Rows from block 2, named by matrix and row number. Rows with one number belong to one neuron. Each number is 500 + 40 x the weight over its row's rms, rounded and kept within 0 to 999. All counts start at 0. Numbers have three digits each.
# fc1: MLP up (model.blocks.2.mlp.fc1.weight, 512x128), inputs 64-127
# fc2: MLP down (model.blocks.2.mlp.fc2.weight, 128x512, transposed), outputs 64-127
fc1.265:416515452499505507568539497534530526496506454406538450492550563512557457528519511532456497468528433494566541517489598481524512464483438464525541494560524495576517472506501492506464479445517499
fc1.266:533514453467496526501492483501505524429551482446450526520469478563485560558447512552445477539461485522539478506543537460446483566509566478546504496417453558448492532457464527431467605516539472
fc1.267:527480454484427513479509509508473435515534477466495435459485527471485480481526448502458513443569523495515466510494537468393580497457433523468531487554446504498503462548469483417572520468457482
fc1.268:546478583461491489494508461480543486441502502497475471467475505585488464493510483550487500487511460519563513596457479485496513492550476500447525470436502550561448479440440488507480558501522466
fc1.269:530479562456455532526457570535488447473463508497475574532471465413511524471500418496488542425555498554538462470543570538505523503465528472443588419471510530518524514546541477475509471553531456
fc1.270:445520503466491422533530462489467481553532536494561491555522498473501492537503488486507487510467454505507530501463474545593492435547550517528531535449548456481493468462494493531468454486454538
fc1.271:528493478572413561463418519491496536420488493573461516513475488530500590516510518496522490575529549520508517481512469490549525511550586500569420534502548502476486530471516538469479483552494629
fc1.272:526522522415487512517499469529470516478428501484492499466440486557469486506582415452452508384542494484455538494489432464466523469476452491524551556538512501494488546517503482507518511477576495
fc1.273:476574473483499531485559524510448449510547512485400495475498549477472480468466546535441470535513520446387463529459499495499445553471458502550559494578463484445488530498490507520534421542506519
fc1.274:555549479462417579538553475449566461530505445528480509479488475512560610500470550637486511530503517520548492560509548505516554502555509471461520524496521519506518549538523523480434457420488547
fc1.275:467566556500485454476534488456482461432491508533499486466490493542487562513532456429476503509482542510543477506409520476436478499583571470501474462426569459436491513488444540492564512531505539
fc1.276:507565451582502524519508544457598495499515538559500493439486531512533513533556485477483544468492521551510401528520475482412491554470465382508544466543541465453472452534519508507509525469467465
fc1.277:528481505533520531460532498453558567509404485512497471522586482586510399460415441516452485548512548480501523491537547542503448478472518495498449557517503506468460484530510537450457558443525477
fc1.278:497421547454505508531550435463586577539501571509442487463490441456532472529489472466503524476468519496557472564509510503495561501523501489495484480512469506562434528475525545413528560565447563
fc1.279:480524517509518543521490498524474449432497483496528495578484440523494534530474471424456529534431577593500535517545485496472508489487470449486510493514495421501551512464497483441496498429443550
fc1.280:530528525589467498445435528490455543476494513473473537493465549534516557506506485447514466459425507485505484443544446557503542497515553505496481486542487526426410599468534530507503510453482538
fc1.281:495490439541504447563508518583557576493461499594481453525458471440458509483560491490503496470500394469471491454402500475517568543532472487497462412468514495453493456483508514514551468511498495
fc1.282:565468486521552536488559512416442503576474583548531546499512422507460490487532486515509506458449511474525490499453474487519453466490505492571480532509549568455502466511445428523457483429538439
fc1.283:469488484498515551554532460481531546481490596468564578468480543534426454462495491521527497505478553473571499489528504503466552559451519515473465492481505463520475467459415486451477487508576524
fc1.284:491471509542447513438463485534449480474493523532495542552511514485466502493554494537504537450525479496595491603599502486479577530484467527481508413493416479571469537518531423402471497446520544
fc1.285:484421521562521534516476494551442563561479494546548490491502531466496478566540503582466467551545479570488570460478508421477500465488520482484517531447520472451487455509414544552466516477448505
fc1.286:527514484541515563471532570466538478521535543538483481507477497484427526545465512573438488507456485514492484517469528451535538517520521519441556510450509513529420426422491522462489490591494553
fc1.287:436496460476517528529542485482486520475450512505522483457518524519465556522537584501562507515514536578593551496523481568512459535540575514472455523462532509544571534542485443499494515540470477
fc1.288:487518511535537531518524566509512486550452432541538463489528409548532513486569512469517435492501476530499484585500546517461529488483533526522559469533517452497547539505497540534583470540569537
fc1.289:512545428487476488500560493483452502476491557499498523570537518482549543428585500435499495479498517521505496412556548502443533507532527513512501496510405515548522465459513494479449525541511449
fc1.290:481550514500463487543474487450518514479480460488544484524541500605493586472483468456543530480529562489541525557415558527507473508479501485418488515495502433476511542542561509503546397545461485
fc1.291:500478463492461485490506472462517499473422511464459513406567475531469532555500551500492526528501506507563588496475475570500487508423536459527497478493551440478535495566431455523500484466449532
fc1.292:520610490529475502523493495534542527573578463533496544481574518527416519462467522472451498501464487484509519483544480484422475476517494499449562464569522478599482552538487487502516473424471484
fc1.293:477444559461484560495494490496486509481472522578513515543543459512390465459533541504487489450590505480479498472492505461509460488539512525607496547540595495485513479527455497526503552559525445
fc1.294:434466486484575473509502529488525458529529473461540485558438556581523539458492510568509502484498512481537524488474472519515460556498481538540472543530467462485442495444535530449466538434530395
fc1.295:490507503609557464504463449591549513428518514435456476562554542521510577520497518557553503486449433431501553491473516492385557500527475590516482471502466473494476485451515517506488499494524536
fc1.296:540479469493499459499527506553491517504571532526523511551430456450538510566501495462452594507484449418587528464510464542546563488557548543516545433461446452509519528551498524521502396563493472
fc1.297:494496470507522511493567469496486437537557481431465414498521427484478532490539453484556566483502506475490584489557444498516515507487459525521490547537486461478472436526462565564490429508470634
fc1.298:510493495506566518441479519501471496470464506464500529450541574519451506502530531503526468484488486506524460522463512525467490499430471425530431509452543509447507492513479493494503582504505551
fc1.299:474480481521483479461446529511444487480539414528473516551545442459505499492403447474523433492438457430476467462513518516484458555435526506440591499538547417524477478498482564491425470528447442
fc1.300:448508495513557488474480445609565465503504520546555550484460495539472508500445524535516499555434459504475566562515494581470499450512466556496488517546463530499477493510463443539423522485520484
fc1.301:576486491551489462522552490492514466539498433528483533504518532454448445450504516500478538464449561467512523513482508523447502478505492540469595499572501510526531445536474401523511499389510452
fc1.302:507548537523532518445593474462518482524488517507524390517565543527515459554483520532518492472490553452458509496573524575524487547508526608507517515526530513519536568444557530456495490493481526
fc1.303:483571505474529527489589432450512478528432558481442492534452534535499410428490483519533492455525524501465536569472547553505508479527499403525523569487496415506471525545451532494480533493537475
fc1.304:415502434530528466452532476499468506509529478453454524451539464485449482489567549600462623527554492487505452506504489496503578516490464458462576454485564483540535524456511538561547442518443488
fc1.305:511344437455439529436506509614549492515558527501502504522506487506505533410530430460478604476493467512569500505519474509548493495551517474472530482501525477475587521570485507607481511514447479
fc1.306:480455487491449472484502528510517528595551528453546485481498548473432472503529418518511515484516485457536513535506519500515492510515534469515500494488460502508452573534505463526566486483502493
fc1.307:504506493424478521505497436507475507526540386504572550466481530491516460424468519505508504565500438578470479505499507430538514541441472536520435459498531437514485525432530512462561455530467496
fc1.308:495415511493490552479505431498492518512549482525544516513524500477475539492522459396500520509468484499608471509440538567439568513491502480469491453529507550490539458507590552481510539538453451
fc1.309:512536487468486491495494622472455439555525489484519514485480482521550508468558520469473451492468505502560567476462526492551480527487494466500484489538578389554443564480458516531510433538438511
fc1.310:483537531519494470434527527552442488545428516513439538564506509494527498431476534497531457508566515462468492484458471480465471451535523471496534513469472494542473485458557470471545549479457474
fc1.311:494487529408534503468539537543469531472566510526516542572470537484534492519492502560440451473399509478432523508616478468536484476522456554529540491522519480472552534548480553466457443544446499
fc1.312:497436529513579485498488488490473523489472426449458520501512567437545549513470606557547434470537508484606465546487526509533503464457532550559471468433567500476507533548453464457548491507475511
fc1.313:529455430526493513521518455494527495449567524432469480608484539503521549527515539459621489511539536513576541541562498535481501506487497534532499454497486457510498445483503547476526466542475512
fc1.314:535544517503479558578576534516521500493443556491449456503451503523445473539508504511465436453468546493440510450474534534530529432397490480544538543493480450593496514533500501511547538477517518
fc1.315:456533550519443481506478470486496556510537431444507521490465520476434453488477495502453513496590505449411544599542530497511527477485549549501492473470524441614544496485566469453465462436514503
fc1.316:563534558443529514549504517502487471552481525552494531475510419452426463504540482488514463505441510473435496547535487538498425520426525496508490540537539492498454434452457516427495487495458640
fc1.317:415459556492528479510529455568443488529508521450446441539400488555436408470527471470548588480511412500519487526546478544475520529519463537492557462450483444540519504450445479513589496485493530
fc1.318:516473449367527481495551487496503556503469473558490427492499479557575519486511511473455507532510451555450524452483503511458522503485577565476522525484504512510507521553582517480496495513505503
fc1.319:550438532440545463488517444510525525480532488531512545529494524496425542548475456474550497473547502516543486459516523478509449559511490552524470584520482462573441476481496451549477424454545454
fc1.320:479544421500556508462489374499464541458492550497520519468466481598428518453503506531544484564572470480567544497482558456478488496543476535509507510526549539499484416475508488484465505530517456
fc1.321:466479509568442562528564429454561562536521502444529531458490482415491467510512600480529561515478496556524511447525516539410560519530563469465514519431507510517496495481492454433556535514434539
fc1.322:515459488424450532487523514493550476478501521422480573469519495544511529464525492500506553456470480530540517472505434496535552480516542591407488554478510458484536489486522514535489544514485451
fc1.323:451541545569536515566457472495583507520467512416435502544414492480587522563525508524504544482509466472556516513524524537485537482467471512511511526486487516522486515438528453455560558417478490
fc1.324:470514553496432515542513506511507480510498517473532476541480516500549467575521514493560579450564477469536539559539584612508520445466554469516435505523548550553468475519508434472465508514473512
fc1.325:542513456466463487474443506468490510545545521494494505544544517486472481458433533559540423495463498470482505477554483482544496527590556568557513508625454434445540512455525495484394442443506549
fc1.326:471471511508480396475542453501460473559548458545547438514483524570523470510491446441439565485538536510479402439489550531452550562618589524495481469525454506527504486543466533503514469503492512
fc1.327:496568436546442490523429480470518464527463570504571473500520479529504423474529382476491475484545439487486529514565573496506489530485542470524551479520532408466466539507539492592501483434415486
fc1.328:494491463578456541519542534505482578472547487491527463601534496517529570488535553466460483549518508466589481533472511482461571532479484482458579556512447494490566457491531451417482522487474510
fc1.329:499534505466521506504438471537490519459559486464550553496456537516502539401529482520498507394488567522521525477507455485525591501489495493529480523548482489487543468544477385469558529530521480
fc1.330:481508441489524571582501480489473567521558505500500494531507540492482414507487489513492518522468488466560532472437551465433530518501484476499475495481507532468490483506551469505451519497518510
fc1.331:532585503521499472444506473501436517484434487479469521548531535576521556528497526482501473557466480506556575498475465530633577474504497531485522525510529508480504576491521478504482462491533545
fc1.332:561475552437584527479513534489437462512455456512489569490518513492489467428427505521519576528472508474477470523444489467567491469483505525509482517473546523539447499435446436477520548470490498
fc1.333:455472575449553528549513461455557578516524523526541477501430504475492519471515540440563579438477478549516457466468530605449511507516508456528486467488482507523489508558530472467556520533500509
fc1.334:490516480460489458483456431544483498474514434558381444457415541527452472507484525598511511511467509491522561490551563481534498547473485502537563454479521516459532515486534502527515437525448499
fc1.335:466505536562556454485452473515509526462552493472473487470462534470483431487460477502514570437501544469505502471503530428568479425484486575485559509482568542590538457535489449490493486448513532
fc1.336:567474483380415459496599478541499526476452514534510460556477459526449539557463503485510515414489560438520552508490418511500498590466447510472393515520548488548510512485474522542467472505472580
fc1.337:433501524524527498588464522456449429509514482481438561522550490433502521466486530474504443568461499427526511526492483439507483498510488456507438495480463571533517516474558478479481459493540508
fc1.338:443512532448493588521467480490457556553534514528539521503544529524498521490464449547501446498468505548588482518435508416466508476496491543486457447514474480483469360503532502559447477496561491
fc1.339:520488513570543470520449592425523512502481420489435523514519481533516454526541513462462499501476516428500477520488546513528514459453468475508445506440417582459457519467540509456485526444428469
fc1.340:467511570497516483493423402551540483547528435524484540530498525508540562445554516568415453482474538510487549542482535468530514516478474506537534463468543443449433493524482500502456468521536503
fc1.341:576503547547454466516478546496482519451508515484490500515420480568455500475583540460461569496435473525526473463495465535443529522455461473562534506525428480457444485512508523491521498477505473
fc1.342:537509473517542447491481453473565534496508510538488473502581509604535501446476466532489482505494528472432537497470541485467517537516579487492493579483480492446565484467495469453442484505556538
fc1.343:543466422518530525487483491525539468515508401528461520555509521512533475492580472548457451499491505499497506435511531471576516420469537483494534555502516525514549498513455462471567444469564466
fc1.344:481485502511463544490503503490526489459418475509457564493499534541531532460502518468568495570482465482538522449501509517541566474399591461459582386468504497555517497427502501478441488527442503
fc1.345:545617466454554489479487540464522520513505463505441521570560425504518493413486522494479509516498539497495487464489478453530563453503495545520545507486433514558530478465483546466593510448527519
fc1.346:525526486528536492514490561444484544519566483487477493538528414511549506416492502496519525514590624427461485459470531479489459518534487494521495507506425513532522469503515519467483544464568504
fc1.347:503479518486504545502572569447526546520543552435496493499534492523517487443485521560491543530491558503421541485475478570425530513551550429459539538486479565561471433498525568434529531450534509
fc1.348:437468477566480504475421449579473449519510472526487504481462520524492487483477535516483583499505472526476495505480480420607566483481434461497524461473564456465521493440518484511511532522502438
fc1.349:528496519572527490503459512413489497496484496486555540583485463560505480463561480494537549493505526491448549533414552458519451621449498443403466558462493475530500510466486462463528490507516499
fc1.350:538464508551467442520543550462476467486422463479538484543489591401478465470512510578529502489471456478441544463499448534474488470469505535506483466396525516543456500491460571445468499533457510
fc1.351:512588450459561508519482434536548481487554506524481525515480526444459566480561524503551504465454475498460484487568541500507485540535529485516484447492478542454472489429385529447510562486489540
fc1.352:545522535482533510482566435553462508519474462540550501503500488454511557470502468493461509545473468499474479529541439532555555520474516448511502546526501590534522534563470478501450589525529520
fc1.353:449492500472513558515483509514521544506539492460578604427454583505470458507461552544457503462517526529480506532488570486488489485538442468499487480506552488442538460505472519475461569450516534
fc1.354:424557516511516526535560508529507524431500573484471554504417498482484514531517509528518607519564493550553550467467468475476498504510477479482480525496523458493463457453389504485592447462536540
fc1.355:440440509517495526472503517497449510435494497493502473536489514467453510541544514477516440471518501465452546473491564521546476540488560503558456424499478527479457502518506457491510499480503468
fc1.356:531590531507492474502407555477528527502425534466562528527469501567480465403538537459523462518461554511480586434499508483576469523514533484510514487515486390577531567528562547480509493575493490
fc1.357:610438574541520547451432499514454493504499472467410526462470532512485441530559539517501492452518457558549518483479569507509494532443461501521494600536484515490495473495513544426478524550505522
fc1.358:577534572544538491520526556428434566512519487540537544456492528461510536451498558517461489486459366540522572508508486485474485508480423497516568517467496493510558560396494484517564563575454485
fc1.359:510553480512544510486505473544477487491535479523477476549490538478448555510569502461475509552540485549479492468512508517567444514518405496528517536546424571421532483521565498579481526456422472
fc1.360:491550469455518524519535506461491489368537505504488571503454500486484431555560487507437528533480512546488528481564545503469471552470537498518549534489519487544535488407426525521550550543516497
fc1.361:463469566559568409481469515503484464474532472557504468416550500539477542400488509533529458481507485499525452575470526558474462493535530594486520468525474478531553511542514545520522451453477474
fc1.362:436466556488469505546535479494511539511435558511582499477485575461491507512515495545512583529519506525546554467498428518471493509479485458432438541512499527538524437544451458453481488505477586
fc2.265:518556524420431517486505472411530531506586514505481521491569476499542500528548499543550518474494481506465486486520445503522554505479524473564504515447516513556536565478527532482472514475558496
fc2.266:534494577530448500552493517499467498481508449469550498497494496486495491500585466451504470527504454525507466421479450483459481424534517538508597521459488456458419467498488527474456441475383488
fc2.267:565492502512450455455558512461448498444460501538506502521563469504483513450517544558508500579527510507506520483509472613492503514529554522487479465437484511407502550483471498571556488501548530
fc2.268:477447445512595584452510548506490438527507542513559472538574424463473542491445431510487564465508533519546490451474503492473475530508485487482574545444425518488464508463599512496492523468451478
fc2.269:499540456497537524478515493495485528459540500460464474483527467546540546468536542540509430446442500489481440523449446565498479515498512523512482467504547468505429468449439509493549460515503448
fc2.270:484438592490510544514565494464545513459483514513473526524430476506477445491566490511516508497432535526535537535514399525466483496548440527466434471523532420472510513529476483487541480533503456
fc2.271:496553568472535464466482485469494500519528482475514516434556509517572440584522452547495466431510459475507447477463500489509469490516432469441472533454550511518541413518545485512551510514489510
fc2.272:436483546522517452475486516549511549512536450493492540488565495540486480436525544535483466491519560488538419522458531494543439490508521548513490576527535505532512514501479506524453545513540478
fc2.273:520553498659438512541464503495515537425521435448448523545525563462486442516498555482563441438526499514442490498523512477512442543494494561542440460449517470525456461450555474484497492504513495
fc2.274:470449520548548503491497537571484554502491561491542552492540548518494545535545485475439470563530465549529519450502582459471495471525499484487541526466487501450406438510479519449525484472468459
fc2.275:528459503445457400496513523495497472542499455519545507513518480514471519538484549496489518501519450491460494485480481549562563503453481502456430523513431539592470508448633569506403546453463510
fc2.276:566370491479549505531456460540515497494433435407501541552446535508491467559451536547542466491502512495496536392497537465507460475492566539483496471435477535498484503553500536419493425519518512
fc2.277:515548568507493543523468493467494490557446447479520510421498492489498455554476510478543499493477554461522532557432555519518476516470446574492509503453490450536488454556563436509534542513414474
fc2.278:451502470404547497457527504559416428444520486537552489580555534508497520510445537487464448547501492456494500446461459499541407453518505521480569537543512508562464477584530449516498522504485437
fc2.279:539431473547489509520542478451493507556536485512449495524556494484468500449476531547531482456603445451508511548481490557516523503497490426447499499443546542493483514526485572532508406481524471
fc2.280:519583527469468546447472468507531433466534505489489492583462486504568490470468522538455543478556472453478426427468517501504506553456554467460548564484492456573502372493463464468514486450472520
fc2.281:523429449507550497509529481492548440512444469433519517497499538454499515532444468462539521450446504500547519537479449488581492520476517602538543496589437521494500518519438499391490471445480491
fc2.282:491499547518449514478530432504488448504407459479465437425415513418474500509531482483550495487509469523483483541577490515502503555486482464432514438530528557465542454570542494595472502488481545
fc2.283:485441541456463506502530473503569509445581477481526490500457492448572546568500575473483458534534491489453410416544458477558491498483524557554506535525524517537483548532530509563468464514527534
fc2.284:576493459527466541491525456496518487520496505505504507471527495498507458468523439538542438530500497501497448424412459476486474486534545427467458506476524549522517496456477477565520504515500454
fc2.285:493511502423444504519457396478538506445525461509509515490486522562532522533535470453489468528435512565443508472537534557538542440516531489494521496516505475531526434471532448502414568536553486
fc2.286:478486458484568515516485536551545516538523453487500511394480503496556511458487471550463535572410443513516491565530457515556455452529488563493527483474524479475482536605553534475447516531547510
fc2.287:525456560540466516528507568509536476496579532484451460512564546446508518472470541496548459509505483579478516434410498510517565545465489502585443500452465515450550511508510525468486445494443467
fc2.288:468509506508452512506550554573472479416547464430516527492480542537529592512374461536495462521483496499446470529568497508514480521508443526567484544451495488536493484449474506488484533490494441
fc2.289:410483550554490566509479439510509513448479452594551421435479529460498522499510508541465501541470506512453594492470583569503557530518463506432521475444464439475555553529511490482507451543561580
fc2.290:507470515469486523449527463487489434487459495603563493528469477533523535489523505606491508434575505495500510495524528523529495511500545492462514463502530537539496477417444564529494559498498495
fc2.291:462516454566543530486504570580556507470521504568538343517491536453536513485486471551513432483534486538476484547459536510423498494486439481490520491448457572488493548453472512459424550536505525
fc2.292:547470583425410515506522511556503459527504454418430502546515473464469550531576505461440463487498499544436472500461489467508516519432514559549463480446480495480502510485521559523488517529434481
fc2.293:481499548491498489492554570474522461440506509403489505453495495447535521566511559455553513510484553483509487476548462407511512453528560488468499488468550489471487460480536519491475542502525490
fc2.294:458512479488524484563507445536476546542440506550418527455526479469472419516524525457533505488474457533462460490537542405552488457510491491479463554493480555461538499430553489527486416508522530
fc2.295:425513461446552502498535524535509477499445447523460518462511437465532483452525385502563495460419493522490542407479491469588480550472515460442436569577517475507506479503455507494510470509474513
fc2.296:450488507457444491451535507515539464446449593418466430524604537572569529426507476525451510492501486562533509517473498554540480549544539523498466515563492497513476551452422459488540479493474516
fc2.297:477504521508435472489505503555432479490493471579431501561590532504516498504488486468478449486510473507466500533462508545536475499508464465451538481446515509508486527465489465425512506420494454
fc2.298:509542507456537502546544448492468533522482554489489444521510471463550443493494581437606535429522535540456498541498504499547530520510460505487512433504602440526529521502503500525537475487503484
fc2.299:467518523494453503569474517539510499494483508506484480494403491483525532505517522447512421500472457504549493507504481455481555458564486459441437498472526474523459507486430473479536492503548526
fc2.300:478499520522574506522495607504506539532503436495403433513509507450550448525494501469555499490450484433513581485497527440530431492528503466466494564579504558564478452431508543518576493456535496
fc2.301:498441530464497457415462563488504429503498562524482480488447485422540533520481460539443543571523500487472434462529506443489524503492489471530450517505495559463525484453493483545512559597550550
fc2.302:473457547472491514499485504482525491460517479575606533487531508461439456549500462504451439509542438517566509424456472467460469451488476493453517521540412421491533511506541519587525524535503488
fc2.303:540547512548403510523510598482490460558466509503531505438496468572504527580490460463525561541480475506441485494480509519516460495461470569492464503460481482488431470548553529529546602533479552
fc2.304:499561472499521576532488533495526503471458548521557577540502516492511552478489510476566499517477513487568568448497485517506557523608495514462455421458458476443526522524521477456436547479521507
fc2.305:528561532483492503432619530440471420497422471522426497540552494493457475488562514542509472457452553487524531507485498513495543556468468528546467466519428469435476552464447407459510471522499539
fc2.306:512558580481454470481547522490507408520466491519493509520487509525537489549535571456472497518455451435515493509486491490489541478488476536505486583475548498430465548464471411535466436479505483
fc2.307:481576497481492467492562482513442542512438523526499505434493543502531481516513561510509528492461495494544510542491459563487474493529513506438454502602432492485518484496444518540495441489545515
fc2.308:521478569509454505518509575396473458566440495497458522543514516467501424539526529586551466504514541472407472493558477524435441473473509582566455496511528519491482580511525391462521491469451564
fc2.309:423497510501505464505483478573463554448509472534462500462511524522477597500456451449494451579516504461502427566513463517452517406464528471469501560560473472431490484528536497535491497486493438
fc2.310:549541464522510511496498499450506461450463459478530458508500476502462495492452509497511535486507478555462505484540468543495577504482518496548536540455508482486456532545533484456529583489424592
fc2.311:474505469566463496562462451521532442500516516496483508513514474533490510528415498488518538514544526497594550525435492532543535450506549512504516470457539549497475499425509476507460544500501495
fc2.312:470558524478553614516535443487467500514478545591534421460512408548512464506490479511512530560539525536464523547519507503503542514521434474431483474565612505454514501464491479549473543478499543
fc2.313:479520426503518577501503573492527566474441490484442518383498529487517469399512530473463551433419501541431517533445537587586504488484506477465489486575441452519501512492422448500518505454465500
fc2.314:504516514601464484472499529472501486482483489500494549539530435448527541514488492466554442497524523537459466542515559528471489552573433452546479461521429403406535565516515541504531493523479536
fc2.315:534487448501547535524486482492537482504495463549535501474533458550505526485510520545514506547493472542489451509488508438387417506502484439532508465516541548494468544496435437561511456496614502
fc2.316:432402595491495460515493509464524489527436484415488487563487553507438530513511551543546535529502498507547491526460517508502518468556436461448516451539532526376571483519491487487508526510459368
fc2.317:598489529467477518442478545461465472450497544453528563497502552461559506521472516500476541573532514495544517443437484480520566410545447458449498501499527541485531444539448481460523555443461492
fc2.318:497441511593468488500522505426450479498465507559497539493553476500509556394475537518479509475460480553584495538466539397520533565527612479458491508437507523470507533528451523525480428523513463
fc2.319:452504539514506550544494463482459438585498509470522525417497547527526517483549426546477582494462485502453490475429485531577511507399477489492490474451505511484439524503505498519454467515553460
fc2.320:576422525517476500574468567520484596464496512479495446557470445461574494613502472504516548443511478490498473541566544486489528524525472489570523487487535452503396517456510510483467492484493507
fc2.321:481482424503521525497479543542401501387402483456482520559540520488497461458481477527478490538485528521516499454487436474573504545526435475554497444494425449503517453571475514537393461493508481
fc2.322:406480464589504458421521477517477465440485451565454433509529468456541568446503480549513506418527513553548484484457464462463539486515530492510567530428508483479475606481485514462466455496495475
fc2.323:484438407503556551504570502513500500515497432551518519507498560458511499423451495512483495419391493563545519426477479452489453494462437462475509530508428546502476454518539536478414484525486588
fc2.324:456496485607555511467508562529532516605480466539502465491544481486515453487507497476459453439534542458505392436477589503471445512529506382520570533483531479591594495514478516546507492471521514
fc2.325:481475450573479478571503463523436520499500489473436543522473471603457517474567437505504498510529504533566497481495409490536532475533439488444554480529586497532476509447506469558470452511466520
fc2.326:515462474438477488467472464437487511477468517454511482509504443480514517516537524491567467497445494500465522524524463546490470455479460481469520480558556444511476546507488452526510540496490565
fc2.327:576450469487466462474530512517503538524480506473491482518466467544529494514507542501456488507526529508407502555541538470450516500478429506458439426509525542516515513499451513444481534510554452
fc2.328:450471496462502499455445551535536457457475405531469491516565440482568516517503511450520584465499540466468505449547459561484558574561513490507467551581464462523504563574437520535549413505498536
fc2.329:489486478553608472521472488526495481456437506459445530493590529510458456472477501600541464467496529556464451491484496520503517442530529598502485542443518509542516502477496543494498556457515449
fc2.330:454504550466528458492523463481515583493467524495504551481503497493502498462429513546438477532532518469451530508514473524582501501521478590479480525569517521568514483464413471459497491483556401
fc2.331:457480564528423534474440489529451473534539487547462501487505507512556432526458478487491512471524509470413446495442465465464490576521562568504514520497561518505410489571557488462529502488494555
fc2.332:430502473519474476504499495524528509460521545516522470439488423468561497541488547459486447470505437514519569505504497464512515469485481489404453397485485499471494468481574479527548532494507521
fc2.333:466463487473487478436531558563478487492420544490548472499509539517508432630494513579452532554467460423526531454535498430508445501465478481495514520524493552639589451545545488509451539520488516
fc2.334:507446410505487523529491510500494434503548466500449595418538546475475481554482485454520512564497549497503519540522423504529517478475476509477561544484456502562509533454460542561457546450483539
fc2.335:506470477503412486495480450485489484549466510569539500578482469510582569509495527583477440491553451519446528463540457557494543456497492474572548526502515528549475467486530474484467537541547524
fc2.336:481568492546524490461441502497496478517576469484500491494549440518519533505524431424484496553541492446465440486444510469536551412535495531525532502498466518474476633513518486540472510422468397
fc2.337:484529470511461442446508510494519499561562512498511486522494437533479448514518558508538573509489491496509523497536580528485469495559467581490478497592454535471501464490585487403562562487546453
fc2.338:452517442507456483575476493496491499469567481493458529469453489526511471509543536587527511411480487476450527488561504568501541487509426491558529500509581498504509554432508480509481471552483567
fc2.339:527564553429461494461519464483463458549446524571481515529511548577481478487480507559529464508504514533490586494487479530449383478453499471513545515558511498439584530563503446499426597462541497
fc2.340:427490445530495546563527483578477523499509514499430511497578563491522485519508524561500488530509518610523445511506497472570490531532495596522525587499560511558568538520478479553466544463442477
fc2.341:496459510468529488442516501438537421520529541444452447498528518422565511551471543502456538438501482423454454464536496470511477529510464454474544558486530532487510508528486565518454467605492574
fc2.342:503476510558494496533559533462438528577412434531514515466582535468512505509556473541540496482520469559534555570493467472506509506502523535434424494523500557542558483468499545503532520533381483
fc2.343:499573497492496564486499494511471554557554530558474493500548455381537452548469491458529526502513491497416519514425440460486530499475465575539537500499539474507490501510461512506458530511493513
fc2.344:514562492535502481476463466506481493419504504501557479492510484449547515538508512543497546507505531487463431424503479523518477509569505579470381610554469508515462533544484492512554422508524492
fc2.345:535498554536490499598475518563521514531523511529520521528495515458530459534532460492495487488463496438532494483415533513438500481490438496534465523540595489464559516465453464497513539503453505
fc2.346:505496495555457448538517522520523508477488497559481535456462506496549514516488542461527511584518513472494542523436523451500532439551531469461512529404516506480529532452437499497489578512408506
fc2.347:473540483514483514480519541546523583515574483548548511517509496495527428483470444519515521497481542523507464523506490523484513541457494548516527496494442485502524554591509552457515459590461525
fc2.348:574457567473538503502552469404493520487505519475510496513525499449562505522566580546546446485481468537534493463507488538496476475536556443447491462518538535524476550573479553512547494485500567
fc2.349:471563553464532569484533520520578521500491491657550478509515522560558490529492454500469491551530585530496494512432475509448478550577506474531459416509457511510437496455505541477494520484562429
fc2.350:487555438524597547472473562525527486385501483503459465482491432574516456502528567470455535451462498557486533452474480454523467491500452427533457556534469493465532485514465509559441564492527544
fc2.351:454417479557563520535559525531475581512415468491506427482444543550508455503439542550479511546522499488568588501402494566499447543500509505504503576534516487468474444604537553491520542457461519
fc2.352:457446454561530491445444450567539468488491524529491440498519535523485454488458512441472544478513525532563471499508478442515512428534517551520539488461453523490507476490589505439562470523461481
fc2.353:520437556512475534557511494468519463459500438451446460515542469483487517498452514487575505475461432544489457467573549458494488514525423512538462520587502543557486453483482491532464497512592458
fc2.354:510376478513518534568468483539508598484531431538511488541529551445502501516490531549523525545457481470585530485470437405522472473505459488513513480537517515487488490509531585512499492488470439
fc2.355:479574461531523461447511476452498424485561475549491500461516514453443458526430503535439515515507482571614508466526543444492463450470515503446518539501515481490629495472537512446452491473449505
fc2.356:477507509505493457487516519436530489517519489525545517487518516531561540477460534569417544572464526483452466499460533591435572521522512459474521498494504525490494467506422548467414517476490461
fc2.357:462443534488468535487472555565459537511524452458497596452571427522422463456478492472565557512550551486477499515505444440467447504512478453528528553506521523450538518443527500496496517467546406
fc2.358:491534437445485484466509490496539486429473527504562517500483523594503432538527463452570509587506548521530490557457444424542458508501537551510466497470469492544564496573514505462417470521533556
fc2.359:466463484519522534571547529473518494489486578522573557448446471505546421476440542528485495487497565499487561524542502537482510481478517504497473496403473464495488526511516511478552537511501564
fc2.360:519442548556485537577483462515498560528520466491546450535482489489467494471446485521453463485575477489536520493518514490439443469534485529473502485410501465455459488517524498491528472493531489
fc2.361:469562533492496496540437472447423533488503490515556500523531521493507468535542526501495489453569464460485508507546531501468510521499581419476497528522480391498528459449423509472522545559602466
fc2.362:437505462447540579496533441518498535402480488513510532502446488461530507560427581502509541479485513533449497424502524427559432504523487527533588463483504471533499451571489440554442542479474527